Weights of a small image captioner.
Model: 5.72M parameters, encoder activation gelu, encoder moe top_k, encoder num experts 4, encoder patch size [8, 8], encoder layers 6, encoder width 256, decoder norm layernorm, decoder activation gelu.
Training: adamw at rate 0.0014, 12600 steps, batches of 128.
Data: 195000 training examples, 8.3 epochs.
Rows from block 2 of the text decoder, named by matrix and row number. Rows with one number belong to one attention dimension. Each number is 128 + 32 x the weight over its row's rms, rounded and kept within 0 to 255. All counts start at 0. Numbers have three digits each. After the name is the row's rms in percent of the matrix's.
# v: attention query, key and value (stacked) (decoder.blocks.2.attn.qkv.weight, 384x128, the v third), inputs 0-127
# proj: attention output (decoder.blocks.2.attn.proj.weight, 128x128, transposed), outputs 0-127
v.40 078:115122119187105108138151183114099148141130133124108093080098143115137131107083144144167134117148133131200109094085089081168111071129148058145114080112130199162156107133107107103117113111119123141120120121134139127184168135112197165167117134132118137135123147083151121113164088189073143096181180091106104167144108123055155121189108123234159126168119186121135109151188125134171139082091
proj.40 079:095116182115157185137155155170163117200140096123148123127140109142147140179068114130100084148074087090117131157150164075053137141103149152153113161093116075151113135125137096131049125145173074109144152090113077113146130117135110142090198150132172092147106145152177146179128142106148139133160092125146134042120108138129113150074146154138102146122160045061136083152115083116145137174145
v.41 148:167161110142123149156144047091118115124138111107122124169182137158154168102099186102182148134125155152041157120159144099073121170188116119092112105105142159130080155067113105123096169091148169092120123117162088138099112114157090134163098141199098157118099141123075126110163173120115113155198126178130136161076162147126095104139111186115081131100127140154104179109063114140076103165085
proj.41 132:118154086122145127103124094166160097064145167088067166111145108070093136134185090154080132138110156148113116142168086161161123174125157147152139206102144108057135135160141140110164118209140152134159139188143193126119111153144086104127138133123132089151116110145097156117127177115161077155087116086180134093092135083137152109106119090129138118119083066138171121123134196083152067082178
v.42 136:151149123126109201143137097093152082130117087080130076178132155206162149097095180144134158124119165149081094140165159085096110131166124172122107103155168115152129204137131110106092118144123172138107142108114126147085120084162102161105086171192124118113120145147098108117122147086131161137166110203098114153089185124169073124162101124145099159120142097128058187147047101112089121150086
proj.42 115:107160079149120104101112112178153145086124184112082170079118113058085111089164092129100147126137117165124123118114073129183102132150175098149169159095138091089153098135176164138199103171132156141128094149174211107149100149120116101156086155135146089116136135111107171100126132116107096112103134074144153124170115090099183144147084088151165113127097121132187083147157201061160144071130
v.43 134:110108138131148066117114188157097169126134160172133180082112106062102096162174075121113100117150085113196140122093096178173150122086138091136149156126091135111141060128122145154166123112122087130142117150126136110167134168081156099141164084057130128130146109111167138131124102176133109099071145058151131099168082120102176139104151120107171103144112148122193076112213159148175143093169
proj.43 109:137097185108125143158135152088104130182130080156186085167130143187167132167090165122160110139132131084137145136133179120068152114104066144108100086161111162173098146108093105131064150069113096119119147084087042150119147107137149147099172110119116168138128127137157085160129104146128161139153116169098114142105126172145073115114180171101110144133169152118072154119098051194089134191107
v.44 104:104105158114169094105120199159122144130111155171145173101117111080097104174171079141097096119130097103202116145123100169159137124081169136140147172123094120122148076145122145159159107135132074144139159152105142096177128150067141096124180080047137107140138094142158142139117096158139115105053126062164119080169102110141152149094160111114163117141126111107181057125193152129190152098182
proj.44 093:146134151120111115175120143062074148181118092155158109162152150170167132127115181096177150131166129095149172112116182134094138112125075111082109077158122168165077124086087120143099158046095125134094130084100060159123142117126146139128130093125107187123140145112143083126119070155100151128151121158093124183119136171142086080167162168092117128135154192130091147118087076206108152177093
v.45 089:095106145099164079093107136179127158119124169177138185105128100049085111178163068116091100140118090090163162135122108182144148141066121133137152171102098132098113072120134155153161138145146078136159139149120131100159117152096135077112177084047139120151126097134151156157130117152147097139066118059179141082165084131117161140065159132098147110118140124127189061128175144136156140133185
proj.45 087:169120145115126122173124127035082133140127088134158095163153159172175134129137189112176141117150156128145140127125177159119131104136086125082098078175124182160103140107072103121104171059105150123095142126084061171091152121137142145125111107127090196103140137127134063124127123148120157125133140179094096167094152161160090088155155147083104125119134177144081194092109089217096109161116
v.46 094:172154114151105175170138136074126090130125085077123080161128160215175126093111184142159155106147154179122098105129167100114124127178147138114113102181161121143155184148112102112108104100107181119083113106131133150085125106156103191140094173198115119094149157128110099099096132119127160089150141206082117155096182117166092123197105098128110151134097111127046189123099138123118116116081
proj.46 092:072141113136106108083129146223152151137125163138094163083098097079088118122119072132094117145127093112122134130126079096133146110125158112172148159080114083117144112131187168151147083167133086149163111120160166097192095141104127112135153133124165061153111125105119190142136097121111095118131116074146167105184095104090174163123105127167170134145147115110188043188127147054167166097112
v.47 096:082105139108149078089116118188127166123134171181128181093123095040082124161144067108097098151109095080137167132122101163139140135067100123146147161085096133103100072111150156143159150151143076131171129142125130103169130156108145073117171086053143130161113098124146164163153126144140092154097118052174147100162081144098165133063153148117151108121148139126201065135158125133141141140173
proj.47 096:181099143117148145172130117037100113128134091125164087170155159184168139134129189127167130113129161139136117132129175159119114122136097139086102088173131176150118148123070090103102172082123154110095153134092081162071161114153133147120100120133091198106139132146137064120126148135138170134130149186105084153082160154162081105134150135095086122112117150142068211073132090205088094158138
v.48 141:148146113119099188144137092096159084120122094080123078174127146207155140101100172136131152131120153152077102136161182090100134128162125176127110112164164110138127203146140122108100118144112175142106134097110127157083113091168092162103095172195133108118129143150107110124109150074146157135159101205089123145088191126183079124158110120132100166129145090137053186147045102106086120145096
proj.48 120:118137087157123110090120119177153142084119180121088148091106123076083109077153090137105140124136126161125109104105061126186096113151177099152160145099141096102176106145168156131201094178131148139127099158175214100152107151113129113159081157135134080113132134106107174107130116122108121111110154084143150131177107091087187154160083077160159117136097132139183090151176180053158147063123
v.49 089:155151104157094176171141123083131102129144093081105073145114151208166136083086175128153152120127151175100111092126164094114111127176127140126108102172161115128151194150129107099114117105112182114103102104135146140083141113171101191146089184202122124100139168113105111109103149112133151101167144203087130173099176131148109115189084099162120136120087112132042192140090120115102109130071
proj.49 077:076120106134130130084135142223167133130130159126090149089098093096084127123111070142094107141111088125118101145129089094137134093129171112177152164078115076126160108142195158138145092174145080140146118119154177095173108139125130123129138153129175062150102114121122185154129121100123124107129123083154150081178097095090172199105103114185157136135138101098177058180151142050172165101130
v.50 105:096108152124165073095120156174117164137119161178139179093129109053096120162163082129110101133126104084165156147118080156149128127085136108134149148085092138124112059101127141147147136138143070131151139154126126105182136153087156079132169075048127141150120102125152152146149103164113094130086132045170126095171073130093161137085162146111157106125139153114213059123193142147171152116168
proj.50 091:171130155109134138179120123050094125159135088133172105170159149174174140155129189112158133122135150117136148137142189146096134152119082145084108095164122164143088144110069099110080171075117142115114145115090060161082157111144122133113133105126095204121144140141144077118125141142139138148137122178105098159075158162170071087126158162080093126119134144132072185074098090211082097175128
v.51 123:168148105100123145151133056077125113114134122114123133172195125166139152123133167093153139130120138172030146123160174129088145189182121154096115138123135142109093161090128126134114154098134165083125129122137081151088108121152075125147106132202113152119108133143078119112131185090152118162161109177130141147056170134165100096121145186091072133105122117164086194102043113150077081154119
proj.51 104:139097103116148133057126088171162094042115177118092135138127125104069117105185077158078128146119179124115095123160067174188104145126130139161148189141159114080159145163149153091190110224113147155145141194132205109112119133148124097115110137112140100146107083144096147134122139103171120152090135099181140128117115074117151121136102078144159123120097102162132139127167162080110107085167
v.52 065:125128118193094124149151209110098138147138114114104091086087144143149122098081144140149131115140129146198098067084119092158122072124152079150099093149136155147181133162115099111128099114096134125117101119132157117159186139121166195163125151130132114119138156085143130121122092181108155034152185117093112153149135128089155131200082073213170129155090152106109120146190133137179142084088
proj.52 080:083103169120141170125149164185160130208124104140143114117110113144142137162060115132115085143093078080127124162132143060068150086113149135153122135084106083185135129124147107133055105132166053127136148082115086107172125116118135147098181150135168085150097134133162150188128104106121157115166107129132130060156103135114122189094144152166123153135175087067130070179123076105155165165115
v.53 122:103103140118148079119116201159119154122126156169127173089106103079098096170175075126095094120137078113208131126105121178168154120075155125146149177139093118105146079154128153155166109127116085147136133141100149109168130164078139104121175085054140104137152102130166142139106099160151112094045127069148127083168104116139167144102163104104168116145116113115172072124196155134184144086183
proj.53 104:141096169117121132158127152085090145193120087167175082166126147193162131135091172112172121135150129086148145118115175118085137090113070122097106069158112159186107136102096115133082149057103095128106136076100056150127151109128162147117139111120114179132129138114153085151124075150111178124157129166090117164130127170131088114147160160113116137135167187125078150124109038194097157184093
v.54 062:098130131200099107144143204134100153144142129131097103071095137103139129117074125133129123127133119111212137073074114102112123080088132074154119112138128161133163111160116115097141099124102118118126089113132174111177165145135169184162145150091137111138143158069162140133135072199107131062157169090101128153163117136074167131183105101200182128155097151110140087167202131138173154088096
proj.54 085:099105167128139178142158163145146139197147097136147109120122110163149149168049144131148079138087072087132134170126162087059166097121151132133112099087094119198139136122120101126033131106174055112134173086112067121171131127133134155102181136144145110148100153129152137179142111099111165125174120143111108065125122152126123179091152164165096135133169085075106094148131051137149138168107
v.55 102:172155110142102175166138136075130087125123086077120083159126156217173125096113181142156156109148153183117096110133171103117129127176152147115112103184161115142153185152113108118109104103107184127083120106125133153082119104156102184134094171199120113093150155132108098099091132110133160092147130209080117151093184113177091127193106099122108154138103105128049188124092139121118116114087
proj.55 097:076138115139106107080129144217151151133118166140095160086098102078087113112122075131096120143133098112124133122120073095139140102127158111168149154083118084121151112130186168153156080168128092153158107123164173096193095142099128113139148136123161059151114125103117190140135090124109100117130119075143170112187092104087175160134106120167173135145147123115188050189130147052165173092106
v.56 103:103107151120184083101114132171118161134120157177138177104138114047098128167155084124109105132106103082160171141122079165126110148082114103132157161080102146119098065101122134144149140129168076116155137149143130085168138150088142080142168082047127145147117099124142156142158109171109092134086140056190134103169069136074160131075154149114141100099128141120198060120190147144163136143158
proj.56 107:152136137099126120187115127052082131151149086123147127155170132158173150166141187106162138121136142119137156147146190164102150146121093129087106106159118169130071135102078111120082182066121133117119152119080060172084154123160115135122130089125105206118135148135128075120137159140135115136139121163112101150064164160172084072127157174086098119109130145134091181086088101225101088168133
v.57 091:086104142103158083088115113182126166125130170180136177099129100045085127166143072113099101147106099077142165140123094162136126141072099120137150158076100141112098073103140150139152152152154075133173138148125126097165131149105151070116164084056137139161108095125145155155161123146137098169103123049185142104160073143082165132060151154129140102112153139131199067134162122138136137148172
proj.57 095:176118135118144138179125115035099111114146091114158102166157152172171138140139180126163137110128158148136126134133178167124126147135097141089103097175134181127108143123073093106104176077121162103099148139093082173067156119157130143123107116137090197099141136147133062117123164139141149137125145182107087146070161154166089096129152139086086118110106138148073210067125110208091080158147
v.58 113:154151110142099186157145103084141090133128086077117073164132156202169149084091188139155159123126171160081105135145156078101101124185134140116108093151164120150131190134127108097093122120120177127100122110129128157085133095171115175131078172207120133108124159130098102109125145091119154135181123203088116169089174126150085115182097127152097143124121120133065195134065112116093111140078
proj.58 094:096142090145127121088127125204168127101138175116089177091102095067078118114137075140080124132117103149114118125131076120157122156132178125167163175086126081074153112150181160128169091193143125128161112147174206093156112144123108108142126139134152070144123131124114190115129144107135082128118128073158156103153112091096174163115093106172152119136104086126180078149149182042157135073142
v.59 098:090102145111161080089116119179122167128128169179136176099130103043085124163145072116102102142112099078151163139117089162137125137074101110135150155077099146116099067104135147139152148148152073125169137149132124097169133153099154072122162084052134141159110096125149154153162117154127099160103133050182140104162070141074165132065154152125143103114150147129200066129173128138142138143171
proj.59 096:170121141112141138178126118039097114125146086117160101165160151170175140147135181124163135112126156140137130139138182164116129149131093144089100100173132180131101146121071093107094177076121155104103150134085071174071153118154128141120114108134093198103138136147137064122124163141141145137127140180109088144071161156170085091125151144086086119111114136144075204073116106211092077165147
v.60 064:140127148060178142100099051147154108110104132139165165182171124121114140159181119132104132132124134105084144204177124159093121177129110179100159148115128105128076122093133151150122148149168119139134170146128101133097068109118093059089126101113123141129115092181108120131146153084139111207089078144174132100115121120168086133062165170038085130090172105146143129110077134123090121176167
proj.60 091:154174081135104082148104101079093139056135150118104156126151139095125121104198140115142181113170162168131160098127115199179116186142112115100137126159142176066100120118112154134193151107090199128123105170134167156101123149135116105158086094123088162105161136118092114063131149156121077136092141116123132193104150126139138053168121117084140098123087165187141167092113189155113088087131
v.61 060:125131116193086112146155199115096135140135120115095093079095141143148122099079141141150131115150129140199108070075125082133130069116160082148104090155133164151178124175113107112132097117088138128108098112136159122166165140128170198162133150124131106125145149082147129123119078183105152041160174121079116157153139126101149141210101086191167142176096154106107110150182136132179146075096
proj.61 078:086095170124142172116156162187158129204122104143139114121109111146139136151056115134121078146091076075127127159127135071062152090114158139146116129084108087192141136129147106128059104133167046127142153090120094110179119120109133149103183141136160077157098138128157153188135096105122154124168111126129132064147108143110129179094143152168113147137183084076128078178133062099157159154112
v.62 069:148126142058156139099109062144156097115109124132160163174162119139118138149184118128101127135130134120053127188174138155102136171138131188104141146129125080121100137116143146167126145154147128135132162145132098138092063112131084071088133109127130125124118093189102126136123158057155125190094072169154134092115131123190083144070165156017087138106168099136127138104057130112089121167172
proj.62 090:156164083140103077124106097088100134063111153120105147130134153098120114082200133119140186114180175167129148089116090187182107163144116116103139124163155170075118122126120147135210127125087200136120092172148186143108119141113127109164075104123085148108160119115092121061129127159120086133085146116125138203124145122127139062176119103091146109132093178190138162107126189130114103076121
v.63 086:169149111155093168164144150076126092130127089077119078146121155212172125090109181144160155107152155182122084106124161090132130110180164131120101095182155119147166180160112104119105104108097180127083119111129130159094130108152117186141094170202118118095148159127115098100092129115122165086157138201068111153098179112168098127201103099139117153150103122125055187122102132120124119104090
proj.63 092:080130128139116126078135143223163140144107159140106147094096108089090116119111072135092114144122099105120128125123078080126132110118160122169152159080123073134151115135182155148146076178137091153154108115160171084187099133096130116126157147120165052156113117113129192147129091117118115120134110079149168101185090104088165168123110117168167143147154110106177049192133142045164177103111
v.64 091:137150151090089183176109090119129123085138126107137110180137121147122157137065202138162153163116114084135130212181136098087148092125078170126127109170144151159090193074127158078065138102135127162119164072112110181125103099156103126097098138156145156149102156122087098136154155121127124169144119138101136136068194141138101077146103169108138119043166137149104156138069100127095123185117
proj.64 091:139109127178172164042146121179140123155100140140131126140118117147112119091102084174137098124078130142104087122140063112123105176123131120127140102076141112179165110142154097125114129177174077105149153138136163056137086108058112135129142139129136067123115069109111163139189134138105143136145162129177132096169096126076147203056070134149098164165147072085130117145171168087187158142133
v.65 096:154154153105091188162138087104133108117133104097145111162155132160145162132070201132170156151103129105106123196171154082075147097152095152113100089159152152172106197079118121133051135104146145145125168089126074181116106102133101144107103148180142163139090140137086101120150153114124136153159130164096131123077189144154090095136119164085108133068166123119096157106057090129076124198103
proj.65 101:122116133165141141050138123167143136146102145142128138135115113134104127115099077162137125113086136128115114129145039133138135174134129107132146079062146107177161105120160109124099130172197067111189177164144149052154103112062119133144129130121139101120101094113096153115218150125087112150165158112174135119148090111058156173043074134166108126165143076124136109141180154092174145125101
v.66 070:100134164098102140163091088158129137079142143129137128153112106077103136170070153124141132170125103050151162191158127129088172104082063144173159147150129164134069154077127187058087144120126089164120138047101138174157091111170136119097147120115157129168116153113107134179136148136134105180144086106121141128078149154113128083127094193125163114072157167183131115173106142110107124191126
proj.66 094:166096133149179183054160141171140090144096124111139100144128144166128135104111101195113093120077147166094070114141101094086092160104139155119103139106160111164175155176150069144118097184162124106127148134128156060112088093071096152106142156131143085109116065134129133150146137136152164124121166148167132068167119122114108201082096112126089178140145058078101128141147151074173148148175
v.67 088:158148156108094190160141085102137107118129105096151111165157134153145155134072205135171155152105132101111121203164150082080143092152092148116105097158152161172107193075112120130051136104151141141119161086130072181108106101136111146100105147180141171137091139140092098121148150115121142158158137162100129122079179140146090098131110172085104134067166124122100157099066098126074125209106
proj.67 099:118117127162133141045145129170140130146103144134124143134114115136103130113098074162129131113088139132111109127147043135138136173133138112134135086063152106173165111127163111134103123177193072111193176164145146051158104110061115136143132125120146090117095088115091154113214148125098107143164159114175139116150090106066156172044069139164108133165142076120138106144167160089178152122102
v.68 107:089114102147144058116093161165107164121142164164094149079091112079098106113166065116099105123157116134150151065097091165179116154091134100152172147109100104084133065158154156109200133139092110125144084140130193088160145158134139095160147106064116099131166132094154164145123117160124099108104123083145138158165090126099173134131135102165185111172093148140177098165178162145176133049147
proj.68 114:156120135098149141205107122097120114110153109128136103139142134139152131141148184109133104152151104130139125137124223102098111096118111156122125176193099142095086151134089134111147147083071167142053077083100121196084150136193130124097129139137111162148162156139171103160042116131165165113086091153097113113103176160190088105185177117092132138094119162123099161107100089167080108145176
v.69 113:190132130147142163146140120057138105171124097102151097143181155177171157097113183132163146094130158178094102112102151107101087134205138114087098072117147160133161154110098064168105133102154166076116143148173078125069141113100134152130097159207113180089132146151134089081149137120093162127167197169111116137119111118127110142125121151120060139108105112120081171063137120136085101168098
proj.69 112:058145115151059084084153141146132159143148143138094176107100089108081141149096084125126150127118097096130151166154083174166182127135147099155125074078107131136127106116157158134082126143162067143211179167144107097206135147137146129156139087116139108145068132118088167113199141102096083147168126082124122147108103097094188118100082162189150080153124130146164096158121142111166128102089
v.70 116:186136111120124154148143131062134103148122106095131086133182160206159170093126194143161154100133156190102083114123153104106089122201147132069087048149154137146165163115125085169125122096137179097121145155150095133078128112108107135134085175186114171092131133147117084075165137112113153117156185174100120142117163102155104129148154126109082144092118104093076174062112093157097117114115
proj.70 117:069160123156073069136127104121121174136157143167104177112107082088097116144112114078159138151160075076152179148123121160162182120151129075145158087109076153125088077087129189109105159102122078143157120136139112167190124172158166116165143084125109139179107168101104170112162111126071088154166084089104123185098112141110172095137136154175151084159128187162166112145132126136143120108072
v.71 108:092109103146151066112095158164110161121136164165101149086096116081098098121174064120095103121158118133158145069095092173182116152091137103151173162107102106084134061160150156106203130142099105127140088145126194085154144154135143098150148106062119098129172129103159160144118114158129104112098122080151136151165081122095172138124131099165175112172095143145172097162189167141178133051153
proj.71 113:155125127098144135200114126099114109108153107121131110136141136137152131138150180108128106151156109134138124133117225107103113091118118157121116181197103147092091153140092136120156139088065176141051074082105119200089147139191129125102133133138113150145160153139164107157039108134171162107086095157094118117109174158199088107195179119088134146095118166120106157107089096163085113139172
v.72 087:086110101136151063094115176160120148127129156160098144094093118107103102127180049123080101112148118147147134060107110173171124158096168120140147157109104085090148070185156146120202118156096111123139102171117189079168142156127138098155156109067125075128155116114157157144111108131146109102097105092154130130169087118123165154129156078170163122186099127135150095169178148122186133042156
proj.72 096:146142136099132121204108121089122123110144113125141105123146150121158122142159182095132121139167125125145150123104211116113111089123113142116129170194106149087093142126092137121149132083067188144054075093111112201093145146184141120111124144138102167136172168144173097143039105137153158117092100144082116143113162155185096089210197113089142135095117178134110149112101095161073105142151
v.73 080:085125098130142081087148193156121142124130146154090146111085117144108113128167049123073104106131108156138131064133131176148137158092183143128114146121106061102148095205155136129173110168099120131148116188105177075181151160124124116159156105072122059126117114114137159142110111121160107089095090104156125116162120124152153155139166060179154120190106109122130103173149115113191126036150
proj.73 093:146151157098135122212091113082138135118124117133161090123148161114162114144154180090129132133165139115153162116099191117119106094129099132115151158185116135090098130111097135111139138082082185145056079099109117191087143137175147116106108171137101180129182175151186082134041112141134159122099106134083112155117151146161099080198196107094147141091120177149103144117125090157064104154136
v.74 092:100104102147167072093123172156123146138124150160108146096099123106114097128182052122081099102153124154150134053092107178175112163102166113142150166098105099083153064183139135124202117157108114114136097172123183070144154154119150118148153106076116084117159116120166155138106102136137119098096123094162124129176073113109166163124143085174146122189091127141152098159191158124185130053151
proj.74 099:135145127092117113206113131086117124112151108115131116117143144118153127139160182094120131141171122128140147125108212124120118083123124143121115173192110150078096148133096146131157131084059191144066077092115107201099150142197138119114125132136113163134160163144162102137039105132162145109094099143078120141109163144193099082215184122089149129091112183134120147114083101162076110133152
v.75 121:165147152112115188134168106089147089147113085090159108175164147182165154137093184137155151126096142132097105174158171089073138111167134157099074099145156147172130188106101086158061119119154153120112162125128059162103114105113116162106116152195134150120086120161102095111131135095129158136153136180111114094096171130168081131130133150089067150095157107105076158091072089112086125206103
proj.75 124:095142128157099108063141132152141154148101149133125150107115124109102125123111080143129159101110151118122144123132030157160149157139138095134138074062152114159168103112166124142102109164187090120209182178156130063178107123067133127160122121119141109108098110119092147090215143119083089150169163092152138150148078095059173138076089138168133107157136099139160093150163160093168142113075
v.76 108:160150153108099189146157095096144097132122095092152109172159138176155158134081191134162153142098134119097113191165165084071146098163118156105084096153154146174117195095112105148056127112150148132118167108128065176110108103121108152106110151191143155130085130153093097116140145098131148145158128174102123105086180138163084115132127156086084144081164114112083159096064086113080126203103
proj.76 112:107127130162119125052141128159143144148101149138127142122116122122104126121104076152132145104098150121117131123136030145149141166137135100133142077057152111167164103116163116134100116171194080114201182174150138056167106118060128132154125125120139105112100102118095150100218145123083100151169162102164135138150080102057165156059086136168119115163141087132148100147173156092171141120084
v.77 082:158153156116099186172136079102129114121135103100148115153159132145149158134066205131179154150107131096111133195154144085081140098148078138125108093155150172169103190064107118131051140098154143143125155074133072177108113103134111156105104144179134172134093141131086107118153152135111137152163146159101132126081181145135095096132106178086107129066159138120109158101068105136072126207093
proj.77 093:120111129153140145058138127166141130149104142133125139137111109141103135115097078169128128117086134135112097135154045131137141169131130116139135084063151101174170118126163112127102130168198066109191182159141151052153105100072116134140127131119154092120092090115092152120220160119103105142156159117177137101141098101070149172037059133164112135156145067116136112141168155098178153124114
v.78 112:093106105146152070112095158165114159118134165164103149089096115077095095125175066122094102122157119129162144079094089174188117147090135100153176167107103111083133063158150160102198131141104102131137091144125195085150142150139146097145147104060121102131173129105162158144116113156130105118097119080153136148166075120090172137120127101166175110170097145147175096160194171141177132057157
proj.78 114:155124123096144136197118128100112104108152107117130111137141137139154130134149176108124107150157112138135119130116225108104111092117122160122111183198108146091093155143093135124160135091064180139049072080106120200087147138188127126103134133137116143143157149139161108158039107136177160102086096160097123116112174156203086108194175118085133150097117166118106155109084101160089116138174
v.79 100:106144104136153130097182210130121129140129124139100144143113120175128139135146090123067113093100116161138126095158150175091143162103214167098082154115112074101144131217119105138110106167135126112154141217104141065162174152110102151149142110096114076115074126129120154127109114110163116075096093125174105085141149130161133162139148060184104115165110078109110134148122071124181106051134
proj.79 085:132161163085128119187076110090162139129099124132185064113130186104160104144149155089104175111154177109143170106102151135147096117139082132132170151165149108097121131112128134100135120113102188145081109109108117158089146111150153107107078197134123169088186158172204052113065119132125134123128128125090115176132116106120105080177186094105162145088132161190102132140147086137052130161099
v.80 083:150146096119141149144178196068109121133138113122098123134160134212144179111114141133111125089106114197131100107131178160059109147162187154067058085159126106111161161180119085159109110123137154093149149200117118097115174145096089176143104134139117123094090140130104118099149127118142143080119156153126111115114173126166127148157160086155073115104093083106065174102122079158159085057127
proj.80 073:096168175130092097169076093087170165153120122160159094106108141094141094162124149080141146126157132061157181130114139127170145094139074098148193113135094131135091092102120160063112139108092123154097101109104112181141140141187194092121106165128104158153171172146182107132108113120081123145158087105079111194105113128112130080165163108148179126136149193166131122161157077139074163157077
v.81 075:145102099127161154096167158073147112162121124132122112174146137221140141125151115133105117092107142199090087087138155135106109166190198160093087134089121084112142120206119085143116117151132150099134150204111117094092156135101121142132115123183113107112113108153146125107092127083148160104133116146139103120134119112168124165118186039166065136189101067115059174124122082120146096092138
proj.81 086:091167123136096072175101115092128156125162141146116150096122128068132091140162142077126151136171122096148198124109136171162139133159129092132164135142092164082068099092112174109144150097072160144103087118143132190143147161169162093153125113142096171155166183125141130105104086137085089140141077099084130195098111127113145054194178124115161093137110196203161124125121117141080114110087
v.82 097:089103106137163073096113168164123149126127158163105148099096120096103094138178052123080100111151120136159138065100102186175120158091154117148162178103105100082143066176146151109197119158107106126137100163116190073152148151134150111140156103065123083127156116117163155147108107137143114110093113086163129132169076114104170150121141087174158117181101127149155093171188159122185129061156
proj.82 106:147145124097130120201115130088117114114148105110132114120146146123157127131160182100120123141167124140137139123104216121114110089122125148117113175195113151081100151139096137134161131088060194138056072089116112199092142141190131119112130139140112156133164158144162103138037102137167152106092103153082124134116166147198092096211183121083142142093111177125113149108084107157081114135159
v.83 074:169131090137142131118168161068121114161122111116117116115165154209155150094161141138126133087127147213106087085107149134142089154190180124066079088128134100122173129170127078190147115119137181094140140204151107101081165135088103149149091143157104147086130119144134102065135117113131150085126180161118116137147138100152122151138167068132076135148101080070099166071140102162140115071126
proj.83 096:087162130127077072185096103089123169121163132155116154105123106087126112150139147063149148143178099084161185139112148151170172102151112090144162110139085152100080090083107189102136164080088119145125101119135106197154155163189170098153120104125106164164146186115125135111122113126090094142147082103087129191094127140133150065174158137138169089129115203176158123125117105176092121118081
v.84 101:126160151083075143172103088127111132083137129117124119117147124126115177137080183135163144168123119088136135184167128083079149099111071144122120084181139153177100175061141151117102135100126124161138142066117113180172078110157082105125122147116146151156109140107062126132177146147128109156150121130094147148078216151160103074153128180076169132042164158109134119130053107150098151151118
proj.84 096:183084143154190177098135090170130121132112144167136105151140106169109128113096107169181030142087101136131082123126099072084121133119110135110149098107120107186158108122130095091118156134197066107087149114119169105125072126078120152119136144136130099151146115104134141171160148130109165161114156145160121078160136178104131202063122105154081150153164059087106132110205119113171124145171
v.85 093:121096103161184102078155173134141127166116129146125140121115132135137097128182060122081103087133137173126122061089127171166105166135190121130127176080113090082163077199120103151172114165130129096128114193128151067105167150101163145136147112117112088104142102145178143124088103109138143092101129120167110103183057107117152183111148075172097130204089098133124117134190146112166116086142
proj.85 091:100166119095078082191112149076120138118150114102123140104133154092148123139168169083099189122183143124137176126111176165155130091140139125132111155169122150068098142124111163157153115096056200150117094123131094184122165140190143109133115119131119175110142166146145103099068103127143103108121102122073129171101140104166117052214167131095168107099101198166143131126073115154072119109108
v.86 080:089105105131165083082135183155132140135124147158104141116097122134112112138175045125067100102134123156136128059121121174151123167102184141136128164099106071091150080204148129125179112172106114120146118189106177065163150152122139117146159108077125062125134103124155159142104107113157119098097096099165117114170092116138158166128167069178142125190100107134129101175164128115184126051154
proj.86 092:139159133104124105207102122077123130117143114121137112113148155106159114134167183090124138133174136129145165115097196132124109093133116130113135160188111151077093135119096141128153136080065196141060075101122116197097143145180143113122117148141100179127176175144170094121047103140139138117098101139075120157112154141172101074216191113086148130095110185149120145111107104157071105132137
v.87 078:110105098146170082077143180141128136153119138153112141109108130137125108120188050125077099093137130177129120055101120170161106170124190127126126161093108078092165072201136113149191111164110126099137109193124163068140155154105142124152151116094114076111147102129164154126100100117144128088099120111161116115181079114132153173127161069168124131200093109120133108148177138122180132048148
proj.87 087:125156131099104095213105127078119139111153118123130122110143147102151120143165178082125147133180132117147170122103192137133125086133121126122129157181106154077089133114095153130153133078064189148077082104122107201110154149189149113127117132134105180131165178140162101119055105134136126118105097130075117163105152138173111064216190119095157112095110192156132140115097101164068105125127
v.88 121:164149152110112186136167105091146091143115087091156108173163146181164157136089184137156153127098140131098107175159170088066139112165131158099074097148156144172129191105103090158061120119154154121113164122129060164104114105113113162108113152195134150121083121158098096110133136095130156135154137179109116099094175131170081130134134150090072149092158106104076158094068086112087126203101
proj.88 123:097141130158101108063138130152142157148103149136125148108117123109103125123111082143131157102109150118121144123133029156160147159140135093133142071061150114160167101110164124139101115161187087119209182177156131062177105122069133125159121123119139113108100112118094147089215145120079090153169164092152136150147079097056174139074088139168131107157137098139158095148167158095166142115075
v.89 113:158169136108092186158146123083133105120131099097133104157144136202151163114073191138158150131123129147122100162168163104084138109163125183097079048180146131162145211110108105143072119119126165140124171121118091166117123112132100163107098158190129144120096153134080101108148146109132146122145144177095122125082207134179089110177133130117113138089157111105069167120042073116107127120097
proj.89 104:096122149146120125073120111159153170152095159172150129112114114112096116144092086137137147115091131091130136145149039132154138165137110097136176083057135107183157083107155132101075127156188059134177180151119141057164105113088145120135107140116142115128110099124114144119200142118078115156167152077154117153153080105045171148072085145181136114145160094138151100166185148109156149147084
v.90 125:090108105145139070121089150168111166110143170165099149083091108075090099120165073118100104133160115122158150085099085166190121139089124099158181160113100109085126069150157171097196136137099101138144093131126197095155142151145139094147143104058126105138171137097155161148124121159128098121102118077144143157159084126087173124125122105162190107161102150151180097163184166141170132050155
proj.90 125:163110129097159152189116125107116097108151106122134103150139134151154132134142173116124096153144108138133110130124224097094104099115118163124115184193110142100089155146091129116155143098071167137045074077099126189076149129185122131094135137136118142148157140139164108168042112137177170104086093167107120106112177160199079122178169117087122154099121154115095161109091095161089115145182
v.91 119:164148152110112188137166102090146092143116087090156108172163145180164156135088185137158152129097139130098107177159170086067138110165128158100076096147155147174128191103103090156060121118154153122113163119129061165104113105114114161108114152196134151123085121157099097111134136097129155137155135179109116099095175132169081128133133152091072149092159108105076158093068088112085126203101
proj.91 120:097139130158104111063140130153142156148102150136126147111117123111103125122110081145130157102107150118122141124134030155159146159139136095133142073060151112161167101112165123139101114163189086118208183177154132062176106121067132128157121123119140111108099109118094148091215145121081091151168164092154136147147078096056172141071086138168130106158138096138157095149167159094168142115076